{"encoder_arch": "convnext", "encoder_norm": "layernorm", "encoder_layer_scale_init": 0.1, "encoder_moe": "top_k", "encoder_moe_every": 1, "optimizer": "adamw", "beta2": 0.999}
Rows from expert 7 of block 9 of the encoder, named by matrix and row number. Rows with one number belong to one neuron. Each number is 128 + 24 x the weight over its row's rms, rounded and kept within 0 to 255. All counts start at 0. Numbers have three digits each. After the name is the row's rms in percent of the matrix's.
# gate: expert gate (encoder.blocks.9.mlp.gate, 8x32x128), inputs 0-127
# up: expert up (encoder.blocks.9.mlp.up, 8x32x128), inputs 0-127
# down: expert down (encoder.blocks.9.mlp.down, 8x128x32, transposed), outputs 0-127
gate.0 111:133152138154116119127112141138132109113167120122135169138158119153139110100155110131103122140145110131149101099106134075151088142105107148138140097084165136136140137132170128150101059125109113132124120136123102126142141135135157143099084143140158096111086140107110146110149142133138050137109089135131141186165133082113137114120114137119139129114104092124150171111113086101144125147189
up.0 126:111130158143146148140066125120156093126169103128121152147130118152172048084152129139121109128115121135157139105114143111159103149100134091146166118070145136134150175126144131136101122118128082111135131122137081114137115122115178120112106144139141102117115166119121157112141145135169098106157098128142147136143131108109157112120101134117129125138108094116125143161155064138136117154181
down.0 095:106119132119109131129117132149128129146105146123088118126130122134096164125111157161153114146091163109115117133111142101133111162163110141093145139141121108155110139111128130136115071150077090143145060145131127136122140169193121094155112157088143119167100108151138166110128133104157187149127079155143097153107129201148137111143104132137143156128152135118148137149148117115135165132120
gate.1 104:103141100134169137109117118127141143144110158157107131150133130094133136116123111089157125095163148104144117167171127165148165119112175119125136135132116137105105137101068129110147086146104118105147100127148180123127109107122077146135137113122111122150114136103113111164107105131098132127109194088144116117099152071158113141110138067146133145140127134164095117137141113150167128155081
up.1 090:138126141110127086144126106129123119136108137135134131139110130132143196154226124139137070133153121137129128118120131139181121114117127120143137080185136164122162104144117118121135151124123088108130155111150162126088148137122175138127133139157125079113103144140120165128135162100116156129102125144127154125113114106132127103126118136100114144104175139130140140149180114093060156117141
down.1 111:121110132156132146132095172103100136122134091096160146131132121151159168098106096113116113131166125157127117162109096159179123090129144140126128134142124131112157149155137154140134104144166136126088166088124109113086134116103130088105125127139151085107119121120130117162121150107092115124136127144156121115117152138128111112110137130090101138145111142110113119163207117167043105096130
gate.2 098:079132109160133105111081149118150093137118101135132159137112127112155068087164136103131150140129132118110075188153103172177080109086111148119175121107114148108121157124138116148133079135121087111125139100142119097095115148121097155139157150099112146088129127129146156136128174138108074118162130130128122145149117110141090132102126115131103145156127124155117132126132124124159109145145
up.2 084:128135142147096116135120125123159090134159120135148149142147120106167117106183114093151126127139117120131059142129151144149091131123114154133177109110144171096105121160158152118133163137106084123126109116137164151102166154136093152127114091081107112089109123082155157147132105119128097127145124128090134161131109103151090130130128094113103178119107123136125175112163132079114128150150
down.2 093:121092148151115125110119114128108090120135144109125124130155117156117165144155152137116092095125176129112125159116133108188086131148154150142126123166143087157138153154120126130092087125132079157113127139137126111116154152136143123119123097093139096149107105126180142116109150119156144152134095166142118137119161203124129096130129144126117149125099107095116135143114111160035121137115
gate.3 088:124132126121173092107112102156125132144149141128111148150143144112168112135076123115127103122142143124143065133144142114162089149146165138151089094091131150105109141143095092116134079101131117103147124121151102119165103110116141107114131166113132194157168144168142126132035131141129126119098130138152129166104160149126132119114107115100137143139113092149121127128155152118140130157095
up.3 093:115144098125130134105082136126128150159130175151111138120125078150128127162051104166150107106108138150134117158124148144118114140092119142117129127114138123119111137102128108113137070082114119158148123125141115138161141126130141155131145141145113136151127106146192167138153109151120128120107143151145126065137108126132122086127120111164124111160210153129135133154090156135179149105112
down.3 075:150097140071138082129147157155084141144101151152146136152143093142136093114086121115148134122118126144139132138111169126138154115147109126083122112160129093126133106134137131122136159143129110145104118128095175150157121105164105147120103133132151119126121141123146182146126092134085124143167139137126094203112080154149109131129116143127131107107173162141127124119120110122201098175147
gate.4 112:119131134121124118145127127120120110112161131090112137103116131173137132137122127137106100131113129131126152142104115130181165140099124125134110118127143119134150132120092141107117132066152071113124131107127119108107106160129141129112129150110149122124124130135151170119124104140151076131199120165107154112117097087093145153082125139115122145119179118125152145181180081108169158206126
up.4 115:114123129126132140125098148136144113124085149120125119121153097125139108113137141130139161119175117129136090102143159124114049101152155124111160151131121135141133108111137129118105180163127156135148125147115120132141130131129166146143138139147106147146174118095124090138096169158132202128067162136147099135113142169153115094176146124135103130163112150118097114142099141144116134056116
down.4 098:152174129122176115119139113125156125139131138145140096148133161138126052146105141110123180125098149124108149098153113151082125121094149103136138112098109115143136103128113106116103194116131119131132129151147138103168113090144119136109140107143114151096121144126128098100127081127116083075112157132118138096177155110120075132119143126157147110091144125111128124145083150130171129089117
gate.5 098:141125125104108071102145119123092102118061115102136128178127137099129141117157111162085117124154113109125136175127137131170117155119129118142150137122134148113118165117132121167146111127133100128140145099124159103119122140155126111112097121105120137135149122178169168103159154106110118076173099132143111114142164075136108130107128095118130086149148165132121143088113157068164133144120
up.5 115:106154151138132216152097142134183139137169140189083125105139133143122151112112128114152161159137127136140123130090115131112157117142122091112128133124119119128113094135118132134109123148140157126099079123119111120156109137115090144138135128130152138139128152065108092171083105138145160142110132126110145128123111168140110134117146129148118170110059126109150137139141113172084121109166
down.5 100:142120116144126165147120084150142146103091116132115108160115158121127139115128094132122172167107129152124123111130109125088132118167154140147167112129092152126112128095130113113134132141138154115129154128149117075140141122128131123094132127134108127106128142139105121140189130148118159121099126118159116100112149078158175156108157135154140101151116059132121131135086099125236142126145
gate.6 097:126132117132118106136088125109138088154097125149099098091123149134132114163107091137144094137172119141143132171120103140153144127110127112115208112129120160115149133156140118125089175155116095129135139118117118141117120130101110177152111091169119100116155156144127125133067111112108134130167146150151137130121148059107089103172105136129128141150089118130141180143146117130110165121130
up.6 110:162154157166088150135141135119121118129124121129148155174166084118118114081106142154145159116096108123139117131105159085063163152129133113123139137139122131114119088125123142135120150110141128133132104121124127099211146136144177122104124153066114134132135103128134102140146119117151161103125074122146135132142098144136155106147148125072118091159106159113116175096110139103122133107131
down.6 123:152133100106128157166133138129140146119066172119088124136118128079102158092143149145122121157070107087131101077162126117093134144155073128102168105119144143126094116100129107109141142138130116131163087116141198115113130167141120155169129145127140135145110110143144113134177111140129099139115107136113090114088163117148142131144106137144166094149120110143145138123149137108130158118143
gate.7 085:134125122147118133104175106128147138108130128115125164114134101109123196124179188137131146123100131139117153110143160152105143132139147156126112131116123145108136120124129149078121130131126102097150149152094105119092125120149130142153159150110135115134097145085108090104225159142137114138134169129113108093106097088139139113156138114145096139120192177141124104141113107144126157125123
up.7 082:162157152170102165138100142123130118093121107141138101119143131119148078117077145127126149140075090108144107113086127124132112115148151087145128184066105108122105131152136172117134175150162104082143103146147125106147122144120176124137105120138138130139165128157101105115155137128112157157159119155121160138133124148132107120127143145115123136166106111129141168122109105080123113080160
down.7 079:108127156176128077110133128152109099140234118114156125114135130151149079148081183123129143119153149109104120119114120126133157120130120108147124104129135116140138141178134119152119147122137121119122162139125135135164150117126163109116134086136144135143113140143142134112126101113122047126152140117131155150163118178108121110140127114121128149130139106155110125124064104125128106151071
gate.8 114:104109104155169113122097121133125170144145135136074076172110159127139145151125129104105107115117151114116106132131088106147088137184121080154123103100137129131135167166125111126149145131130131139117119122152110152125105097152146113117121134114129133157127147108180160154104123133099143084182096092164119148127141077122138120083105124121165117090093106137116122095139130137187112118131
up.8 105:129124157104129162129099136124140078144188128140084118133137153134158176101132109138125138131100118123150129125151169107135130131136129119122132145106082126106112097156136153138153124164116153129103108160106126113134135126130151117140123116121118141124119131095113081173135171099100064118067090136158141174154141126142114133134137099145147130126071120124100148128111047087153152122138
down.8 103:088105127157138169090108120165155107120111153135089102135114162139083152136083134111144126119086151100092107143137105110117102166096130180147108114113119135143152137163097103182102076102133117124147131137155096117108142134155111087131122126126130125106102134161127095124110124113126212116114132145141131073131137156126107142151135110122106161126105091126128148151121138117163163113135
gate.9 061:149154169109122121140126168176165131124043131140134134140161146124121125064029114112159143147115116126156136122137136114081157114127131129111140153092140129151115098109143116139109126130143131121133150159111110092111104124137120148114118119104129111142098128127124113134167129123162137116153110090093084148137160152130137141147164171126108130140107159113153153154148148132114090126163
up.9 068:112133117095142099107130121120115103148135097164145111117120139095139184135150117140110109137160150136137156159172116099189147129109135136148136122114113110102124114150132128135114111193135156137126099135139167108130128088146133128129123094152103122144114134134133141129184139095120041137051163145115125115131136100136117108114120105129147131138148127157115166113163119103117178176100
down.9 085:146119125114091124133143152167097121119123104168146160109135115136125144091135141130066143152123104134167143138164128176112148090146127096148147125142150110102136124117142155124143134145147092106150125118125170122160135117130090146122139121161120125117086144102123140142137130148125000139139114100141110138138107098167153137116102133129133124106158103128116124097116121083181122124152
gate.10 109:136152129145094096131128121118126089133127141136148139102181095104120078110080121132168169160182127106128105150121140195137122133151143142112181126154160152080141114127110131146116107178108141105143119130103149121114123160132115148119129141118122152089148114155122120122155131075151116171128156153128152169091146078140109101166123116098081104145128127131134145125116117114149138127161
up.10 112:144129111163132083103145144158142119124231165110157133110105153137102150131163134108146113097096115139138081151134160146087121153098108167126110116118130155145111122121164092150139106081129081116153146125111144118178145118145105127131142083131134147145123130098136100116146126175156129122089131123114103126170183105117112129114141140142142121117174123121110128123092139135103135130112
down.10 112:161150127088108059114149144118104149107167080129149171098169102134138147101134111101114106141173130138140150115115131142126137118123116107135124145127127103114141120115111153105147147124143139112118132118115189125114120133107104142142125151145129093132117108099120107165144154135139022118154107093127117131106087146114164104139117157117125108114122190119142120123179119136122153169140
gate.11 114:147161153101162109102121120132115102132112126144105162171158130107150127068109121095151123098086120095134133142157182145092125130179164145157142132128114147082163133124117153122157150145107124123142142111128083083123120094149104113104159142107092134124110160145119106161169132114105131100135122091142147132145144110155166145110121123118160070146101135146123135093149133117174109096103
up.11 107:127128112113124131128143120089128152126138140085094108121112136120135158145219141255122122139127139109128123155136124109159115119089122129126103122148139143147126101101118110112116121131119147108142138113122121145137140140124167137128133110136122121122151138124102113072119182142137104141154121134173131131125113162113133166112133140113123148091156144130125113127166101111091087179127
down.11 121:130133130161121160126115140150126134134139125117111165116154093129127192117169083084141107110166122156145129135125115145151116111117146156135161130167129120142151147131130175127153132141116169124103138129109132143081133116114135123123107172123130140121148113135153108183141191143107146122100099115168140141135086145145160108099146134094125139155139147117102114148235146153134125111135
gate.12 104:111109103124152129111110147120155110138146131115132125094140126137116160115144144210121072084082161162136116139141151136121141139122140133109127148130122171113109127137134131130128096124136117123159109161143092120143084111105138123152138180148130134147104150168175128132167132135133164132154146119185117102104134099126085130128103127136160117081155101142103096154156156123066174139106
up.12 092:134134123139104133137166120142105163137136131119170130116099103115137071135076139169135170152153129111098111121122102128127092129102112125159136090121131090148137167083135117129130144106131126155127170079126141147112129134151117139116146091135131131117148121074123124129103108175139076124079129135140128153162117148113144091106137146113129123183132121117143143124113078191178086107141
down.12 095:136136115159167152157104090159149115116112121152092140163136151117127087101119145155107141157147148106155123100157123143086124140170124104147145144122105148087098137095154137116131154150118125104141140096147108099142128136134123123137126126164125167121132149145092130137147083163154190104144153108107109101099162079112158146117137129141157097140120078144164142117068131087154159147147
gate.13 097:105137121202123095133141144131121108121101125110138170137137101109105082123110114071139106135117127147137081158121121182109124143179130130117143168130137133120111152158153126140116144089121106118145133129130130133114122142094161153151123113133129157117137112194149105152135133145138206141145174120125132082108132113134088146107140131122096157126115137146125134146134186111075167121137
up.13 116:161140149059106136149119134132142124115117104144145081131121107129150141109133126171124175158180112097116130106121121115169099073105100100128153160128149118132128125124089123166151108146146160150092130097164156116135120159168107138094106179111151140138149121098118164122126126094117096135151094111117113129147091202124153128129141119165122108111132136120142114114113087114131092131126
down.13 096:128147115175117139133111118118160124109068120114104119124121112119111123120100099137145123120124111124125145137163150142133093146196092178144130124119121126105131115098142137119152092143140146127160089097148085094103116154180126115117137174112121142116140131171129118160114133134144243120080121096155127105112139123127153112138152128119137133137141087102137144150124139115157154136153
gate.14 091:149150131064132128134075136116150104136118136166127122135156160129142151118089106152119118127137117132163179141102157097124123117143133125112153166123099124109098033130118121124114122161122171118098071155099129101207121099100117155124117123133100117151129119146139107152157169127102166119152116135135104130119134113117098104141149104130149123138089120117116115136157146089136143128117
up.14 098:092115104120152112122129138105134169114149126136110117107136150117114148155129136144138092093107161172151179123132133082078147142155141164136081126096105139125143112098127128121112123155129161100147105163103110119172112106138152145138136169110107106134074134157105113114172192131134189148193106123114119117146160139116127138123121103126156104102112128144070121129134155145134141132124
down.14 093:143107187137147087113187138144114131164184143126145098119126121141161105156046139103129145081131135114131110166087163124140135133115137130114106146162138123143121116140135151124104134104080136146118117156096153168149135123130140112142110100110153135175158094130133113142116094092151138147135128132121106121148156141076123121134115124120098143091111133100103118137114088151182101133105
gate.15 106:122109095127152113125160133141131152133136115136116162090107121139137199144151134128086088135100156092125147143107137138086091159173126139138125127148122136121135121126141117154103148092140140115139112097139093113149134130109104140130131182127132163100131126137157124117135161138092212140117103150099129131131157081119135137104113101113119129096131140142129064097143180126142156074093
up.15 118:143154151149115126137100106160108186129089136173108127137130105139137136151100127192168126144108121108131131135111134124099106136154130127127111114135110142127129114134126146112139133096139132117115134111148127151177153158120134133118126115104140155121136133127118101147122119108119140132071148142181169117114182106122137103121136121104137141194100130135137134089097146125197093030141
down.15 095:170154123052121107144158111148133124171113138143138147138101133117172096131054138124115151138100109108132129096131165145107129150089142112150119125094129149095107118122117130104131151130103123121163143107099184119194103120138167166137124104104129135148143121125130100131122108118118084129174135109106134108133125146147095135124128104124182125132168115148132126126104135069169128110148
gate.16 110:120147133156112165130108106155135136125151101156123186106141122131135171144162114140115097128096133102138128106111137099121090156146133158146138118120114145114134122131118140122125126110119114107127141101138107136196125148127094127111112151151143140121120148149107103117124115107098182148000111150152154124147181124132143109117106109117130131136070120134128117132103128143118124064133
up.16 110:115151134114120107091146159079148152126085145129109071137132083097131105114138126155128159113170126156131116113149113144142191099078138119088110137136126127124114109120137103087148149163132150136147112157124146142093128121145155139148128133112093111146097111129126160141154118131154102134172115103135103125090082158152081170156152137140154142114166137120091159137141130075130146161111
down.16 094:116153146190094097123135152097093136127168107099121183123118101155104138114151109096148090120152073175163162124139114137131129093175116143113116137155149093140146138149129135165138131164131162120098135105116144136080149140133122123141138161150145112124154127123135145133119163122115134153166110132148112162090136077116171119141134141068131125126145143109132111115176147162129118164116
gate.17 089:140117148150100154118078134090134081143124154125100119163168119098144069071144155108138163119128108139118155088119118170106128103095127096131184162140129174143127138124163141130123168143107117131131113143131143120158131146118126138147119097113094124113148123162124143146136146159160098111104130111158138127133142059142097173110129122137120117142098116134112154120064097130145157117145
up.17 092:128120123126152123127160117122121118117151094084144117131105152124115168130100138135100121142129149139133086146137112129151177149164142115157125112134153116118132162136130146132162129124135156140146156119108127166041110075112138087126130118189152120139106126109177110098122131057118125130118139122110141113155127181120139116131108134125159132101154118116171129138174126160069148174126
down.17 083:132125129104154123127142120127168126111116093141152095169132148145128057137111100121112166115137125145140103137124141145106131099120146103167130129112095126129177109150171115152092177152131139075118126127110117134136114099119115125113126102168126146111162169083117133138109093141133098120149176143114149120139138069081123153127101118102098139134138149148114122100053106117161123097113
gate.18 087:099129119129153111123175152137132141135107117108150189151106126117135150099122156134147179102127148113123158158138151132117097130121122140104139169142124090141123130071095088111107120127127140146134109139106168100121136124159124142139150185087099124131145101107156150150149121152137087110102149148134092142123131107137114107115163133119124135126127221126104103156121112164197120129107
up.18 097:103138101139146150103140147136155121113125115154106159069114129161130148098113157148141168111139133137119181132159145123171167115140135127087140165110129090124117132105093116118121104172135152110150079115099129106114125143136099165148155188147129123124178122066129117125115100125134107149093145115128099129095112087145123098168142128129115118133148173124114111158159096145178112138118
down.18 081:101135112137117138140104082153129135123049111132124104146139139112100169105124112157122148150099145128122095135164158104117118133160128100124143118117063134136125155113144119141132151124129149100125131101157081092117136133165122128126149080162129124126110140109091128106141105153143149084070124126124117095107098166132142146120153155150142121127154100107158143146109148059187146126155
gate.19 095:099135126122148114109138102076107127170189139112143121137120113088127173146079126134140080137123150142108181182134117101154155156137122140154122124129143109110143140145136129160119140112077148140083132103134120121122133135081141124116143140108085141104096140148126101141111129130102130131093098132139135076141170102125156120129098106135131137135108126144112139105159068139170155150070
up.19 090:145127112129124103103108132137116103134100146124133086135140143117127109149082135142139108130152135143116113158156103123139119128157112127135130110134138101113078142150113127129142105172107161140115136118129212152143128116140104138112126116135114150109158117127172177168138073100097095132051129111179111097105130110128087083147126133140141115159182113132137139123080154099146158127098
down.19 092:123119131098143087106157135094120102160105145116102110167115111131139127151089150102161145084109154137091120142089147117122117135150120167112132115133144125130109110166169117156110163131086134122137100111137172171143137158161127134150087119120134151163158138140172125101126099137130137138197125170128120143121162142114100135119099124135120163108125176108104143132051160143106120147106
gate.20 094:106148147151128202125067115112173119138181133164082076102141094135167141113103112158142102123112131130134104129102155116186126128142141067135179153150138168117128110142102120112115153120118103096137108131156096128111112146129108120142117112132126100156119153112132110135159099122131188145142121126176128130123140082138109120147127108128133134164079108130114132160126134141116140119144
up.20 097:132094098065120106152161143153101113119111119078139179144107170109103116143141118098110152143118126117130161173106110133087126141138091142117077102124106112145128146115155104167132088102137134144095125125123153128136167107131129133110111109143149157112131106160142130118145139135115063082104119158122141136152164184110125133081143139131134129086163139120153108101151141145116084119152
down.20 100:123142122076165169119098104171159149099046136131119130164135129156133122133152110185112134145117140130103156105157122129144123104131124122145149109135138172135117123122133137113133160112136118114120124107134167127143080114128186126111130146137127136081147160124093087136141105158151148103091144117124159106148165081137128162093143126101137086137142148130135090128135164165077123133109
gate.21 107:131145175168114141109129119111088164125126101137138110166136070116179126096123136144114126120136087089128119097125126129139130144144119068149159121115144150111128141132152151086155175155117134111118146113158130125129117136119183109116145132104114113137139144149123105153107130133119197097147096073118138083161138065136155128143122140104140101167134119127144144094115113088152148099136
up.21 106:123133128081117137109134144137140083138170125153120104134144153127130102135146116137132175157147138146123115146176072127150120112101119159101114139122107121106117074142183127132136088130133166130125117124137082118122139120141117150131108137143120142166127142128115045157081145077101108103124111113187129152181160139124116174130141128119150080130127095117118135091146113127159137124139
down.21 112:111111130162133198130103143117127121151079147130100088153123137127108147142111154136148104131115147108124086109136121109153108155118146174126178116139102147134136130097109127154117082137110127135163115144174123136112135134162082106145133140119138133167111116165127141125156151113122209135079093118138121079116195121139156101144125125143106156139085101111142125166130124158125126134120
gate.22 090:119129105119153091134152129124138088125154114124164177118107138113155172121157121116139147125168131140121082185156125126143088098139149120129145144107117133100114141120118107138146042160131113115143100120124190120089113134129100108141107115129146147132100137109122140130147157069139063148070138113102114147117126093155101128130122103127138134143168136140128138112134120072132127159135
up.22 091:141132137107103145140123138129088144143092163126135095160159130126061110098058102136140134153066131096139178114111113125071156149129095132138114093118140117159116109096135117154139127120123172136092159119122132117182144105144141131098113107130132098120140112136108095118117111150123194093172090102144143115141158173125126112127120137116112116140120133132132132108129124178141114118145
down.22 096:163151137198129086124143105156140132105153090166158126101095156132147104148140094129104175129143133144117143104147158155118139121121129073118124145109155111136139134111133166099137141129160153102099144106103095150116142109100132141103157136128104158103137132068110126147119131110112059145113148117110155126157107087115146160111145125077128143104117127136137123091112132128191119148155
gate.23 112:118151114148149115113130082125125095149122132162134133131142107131112171096133133121116080128144131110118180123142108146142140130136149125133170107167119141124166108104095133109087103162124175095136134120124134116150105112125126131113124127156116098129094172117042113107139190125153192123151145105100142137086129086135166111186112138121116092139139112122121126115130117160150123122092
up.23 099:143118149125103131142154115151108108102140114121153187121151142119131124152144141134126145118136087158106137113125159143130086127172137141141101130087125103112113153153105186116136108146132119111127111123109117122111134143139145113105135126116118174125148118165148117127133089104120113165070118168107161103115078168139137120123130097111127121138190148131149164109069124043102157124096
down.23 109:138133154112136124105147108120168102132131136121125078137080181150147104132182122188132168126121142133102135127126116121131131106101149141153114129093161149119112107135168122133099138125082137144129105136127145148146119115134164127104147119130139146102135156125127126104148101143129150109117140160129165102170168077115105164124166117148145128126113113118128117120071143168045084098099
gate.24 088:116150113101130111107149138101128115116132118152142139136139115097134170093161125097120115136131104127125189153138137114139185152109148125111171129155129183086123116133126123148126176184121097081143090127098151124094159111139085119138107137129116139125099132140096129098122147095144048131106164154100135145112132107141095135120128092115103156145118151142127164115110102104119118139179
up.24 097:161137154132110100146133147173138145162112149095151112128123132156092140125079128128166116138147118121132070112143141129063136114119101134147087106105139116129142112114148122127127097085140160168105136156118119135148112136125172143115136100091134094120107117086166129166180108142145168128148071089124118136166148126115158099175144163149162114115100120133141134118159131151104124095131
down.24 091:170132087094099121111136134139131097168127131136171152089115123113112107127134157148129103149090115089150134090145152128093136151129088112104148113134146133136099124085117150079137147124133105134132081148101156132146121146148132186151143130130146157135122106114121096127147132125137069157126120095096100146112080147127148146115083147144161117102158160176150133139104140078172136152143
gate.25 119:152176151144118099103123135135103120138066105118157162169184087089097140084091113124095122115130120126113163144135121081099136154127139157144173120106144171110114129111156107132129124126096119106119138108131096135147143098131125155096095148132106115145106165148105150071141132129140108104138108131123140133167164091126134111115114111084125141146113117147125183099096121150136134135176
up.25 109:103105116091139092126128128153133135118162136126107118125134161119131139149131123118124146133129130151106088144141122104142081131155137146107129148091129130115115151135120107153151088151138181109130104139102202171127095109116104116166122131154126163162111127171155118123130152045111145145073148134139124097163122166140079138104143095156176110103130113145120135124126106085157136143106
down.25 117:139146143149148111093114121146146127087133091113144144118121159122157092123123116109108164119169152176135139139146119150138142095113164115139117152124100155114129147139157116117143161134162152109087166103132075116127120089094111118080160129152113124101125146092108118140112126137096134088102184137121147098133135038144124158098143124112116112112116132133134099121141124164185108142161
gate.26 095:123126129130155103087123114132124137141132118113113107144123155105116112127117123143140091095109165148133110131156092110114120163120150139157112114057145126118107191126135124128149094122115141088156137157119150125143093107080120103141122117146142129152078176124113164103097163093100141096152118103110152126165168055135121144101101099092143132130112117154108158108148122156144173152123
up.26 086:146126151116105106143147137135125110122178134133116100124121142160148146129204122137134131120140115116135108100115147139172126133057127132137090110132132147134152114126161125135153081098134103135122133133115087138106137143163166124113133140117150091126108120060119179154116126133142074123127114136148124160150092118127138161135122139105125118090160141107140119122218101113077104129145
down.26 090:112110094178115168146104135115105110118140117098103132097149101136118153105192136147154116145133147129138122106143102094143126145123093178121157132145129130117112125082100135070137083165146118129133097143145125121087149173141120108119131150119126112115092124176119150132147182120140134153154112183118101139095111107133143115138130156156155145113120106118159137147144139119051134150156
gate.27 082:113129108125136126094096120106141079139176107126115125105129152123162146136162114117093094112128129147142144129153105109176108135163154064157159143135120167083130158144121125117137165169107113105158095115140136138128110096136105134132088108170113154136176161169132109103092093104122157157101172139140149114106146100157122112144119100148142096140145105139128126133147099114100176154126
up.27 084:108155097110165129110111118122135089108179094154093158096112135102144124125151124142092094122125127149109143177136124108161122126178130104137161146122123137111134158155124128132099100160123135088144107116117112147148104128138098123107108139160121141162131127168147097097111077085125174141086155163144121124127140040160109126138124112135142115143088125141124125129159089090130153137104
down.27 079:098137148155139118136163150121090073142150140099113113131112126133130176168158128150128122110124162112115127173123129141127127119082185129132126104160090120126124148137106140146106117106131130111105132103123102127125110143097137139123109090120122110142127121137132151103074083106145119144123125138154127091160121252139107125147120114112135103119131113155076129099146102148122154160125
gate.28 078:116120146115135125099068111124105094165128147091093102150141142119160152104155125106120095122101136120122125089147095112092106133117142115156126151162135198115172161078140147122138208146099108127142137112145118118117131107143140105122117066122103132156133172134138118091116165152130147122123153088135135126123151148151119149108087135157130113106126151139148130125118124180092145146117
up.28 081:134133110136147122127141131123153188116106147126147093146117081112135177154151081115143125129176152092132101172139123120127122114078108128121090115129130112135116095107137106123140104093119142174127129132160105124163139143177125157112129147110125123110118128059123144138094188139128155129132102098141162124141169118120176133138129118122130128073086166131108137120163128128165086113107
down.28 094:093115080103115127141137158120118187165134137089111142123145087121140168128093152111147113123125128104119138155133142125122113171133117138107135122155135155134112145137107137136140114089113107150131106155111159129124102171155131139141123153091149096149144094152168106128126142085085101139120105113101095141102071177130093070119107163161135149121104154136116142156177161102167137127124
gate.29 115:108123140137111120109116141114168106130164125098096113125147131132165131125195102145121137107137095151139149102138141070145138115082134114122157156157115174146154147107112083098119148088129119143119099131124176159144130130093131128152111082154119102130110124170133127120125123165146112139116177119151090114111155081139079152104147102150144165101132140127116139168127071136139162124135
up.29 096:143131117096151115138110149143125134114156132123124149076074163192116122145141130146124069124133106164122089142113120105181102137154116144113120143103148111128187178171139130146127099134135105120137107124116182126154110131151153139105131125106156181146139137158156112131133110103118094155103190163128114117136110097103096148072101128134163130113131116117133128140136127110101146114145
down.29 130:115131159114169119114160108118132091145157153134121075164094125172137132170131155128153135090123139115094142138108139106174111094058138130126124138123139115157128109157135142123073115088092128133124128161112081168142117125133134122132101115129137122149149103119159134111104112087155151111133130183143134134145134156130084131143117108139107136102148142116101153118111150169059103116092
gate.30 118:094146132113138098131109122116142122137101129139115120078124104107146142135159175172159114099145144133139129110133160138167101127122169122126155131099109132110121153112116160083095105165139108132146121122130136118088115148098136119139146172088102125110151140135143200149164113118129102155146128158141149111058100053148111115159130102097133152117139103139125113168125110128159167125117
up.30 103:129137136191121169122104116137115123115112120145082118138131120127158102108126138148134103119076127134129115118129127114128151133145123090134127146163117144141099139179118147132124138092149118101129157110135034093115105119137155126135141118132147123152129138174102105103199119113108219122152128099151121079150119163123128138141123135128130133131117102137126123116128188108083142116128
down.30 120:152146139125110071112124137152125140141220142099140130108102102158192096124128175112167108108160119140154112152116157115101158110129114101108125142146129137130119124156118110097113147105107129141122132140087120137150127131106129152133147154105134120136130115103140147139088117135154024153146127122116129180139092153094123141159127117136138116137085138111109111103133099143120127143111
gate.31 107:112136120125120136126112111145117120119105096114111221085129131137102158135125133137095098141127114124116178129118146102147130157141137152153159103131098114101143156154122174115101092146126112108136140084093105143129093120092115122112130157180157129145138142172088137113128127107098155151102184199125153165139106100110162139118093145099123118124118091129145102146131143141138129142130
up.31 105:115102132148131098146111132091104171132055134133091086105077131129130145150107138119143121129116145147106116160104112123105132118119107092123087135149099099142139132137148141129158124102141124140117115119160128122094122127123129120123165161096106172140148124114137194133141157137108104100156100127114128149132065152143132148120135179131150145086102137155131094091123185119148085080124
down.31 112:156147125033122095125156143087123139115107105145173154107126150115157153125139115103095131160168118165123138115141105152154172109105138113133151148128134133101110138123140161108165157162122130114102162115096143135128111123109131138142143142137108115131136122101139149158151152125129080133160126107140125159121058154132132116092123107097138129130150204140128133105152171121144144167145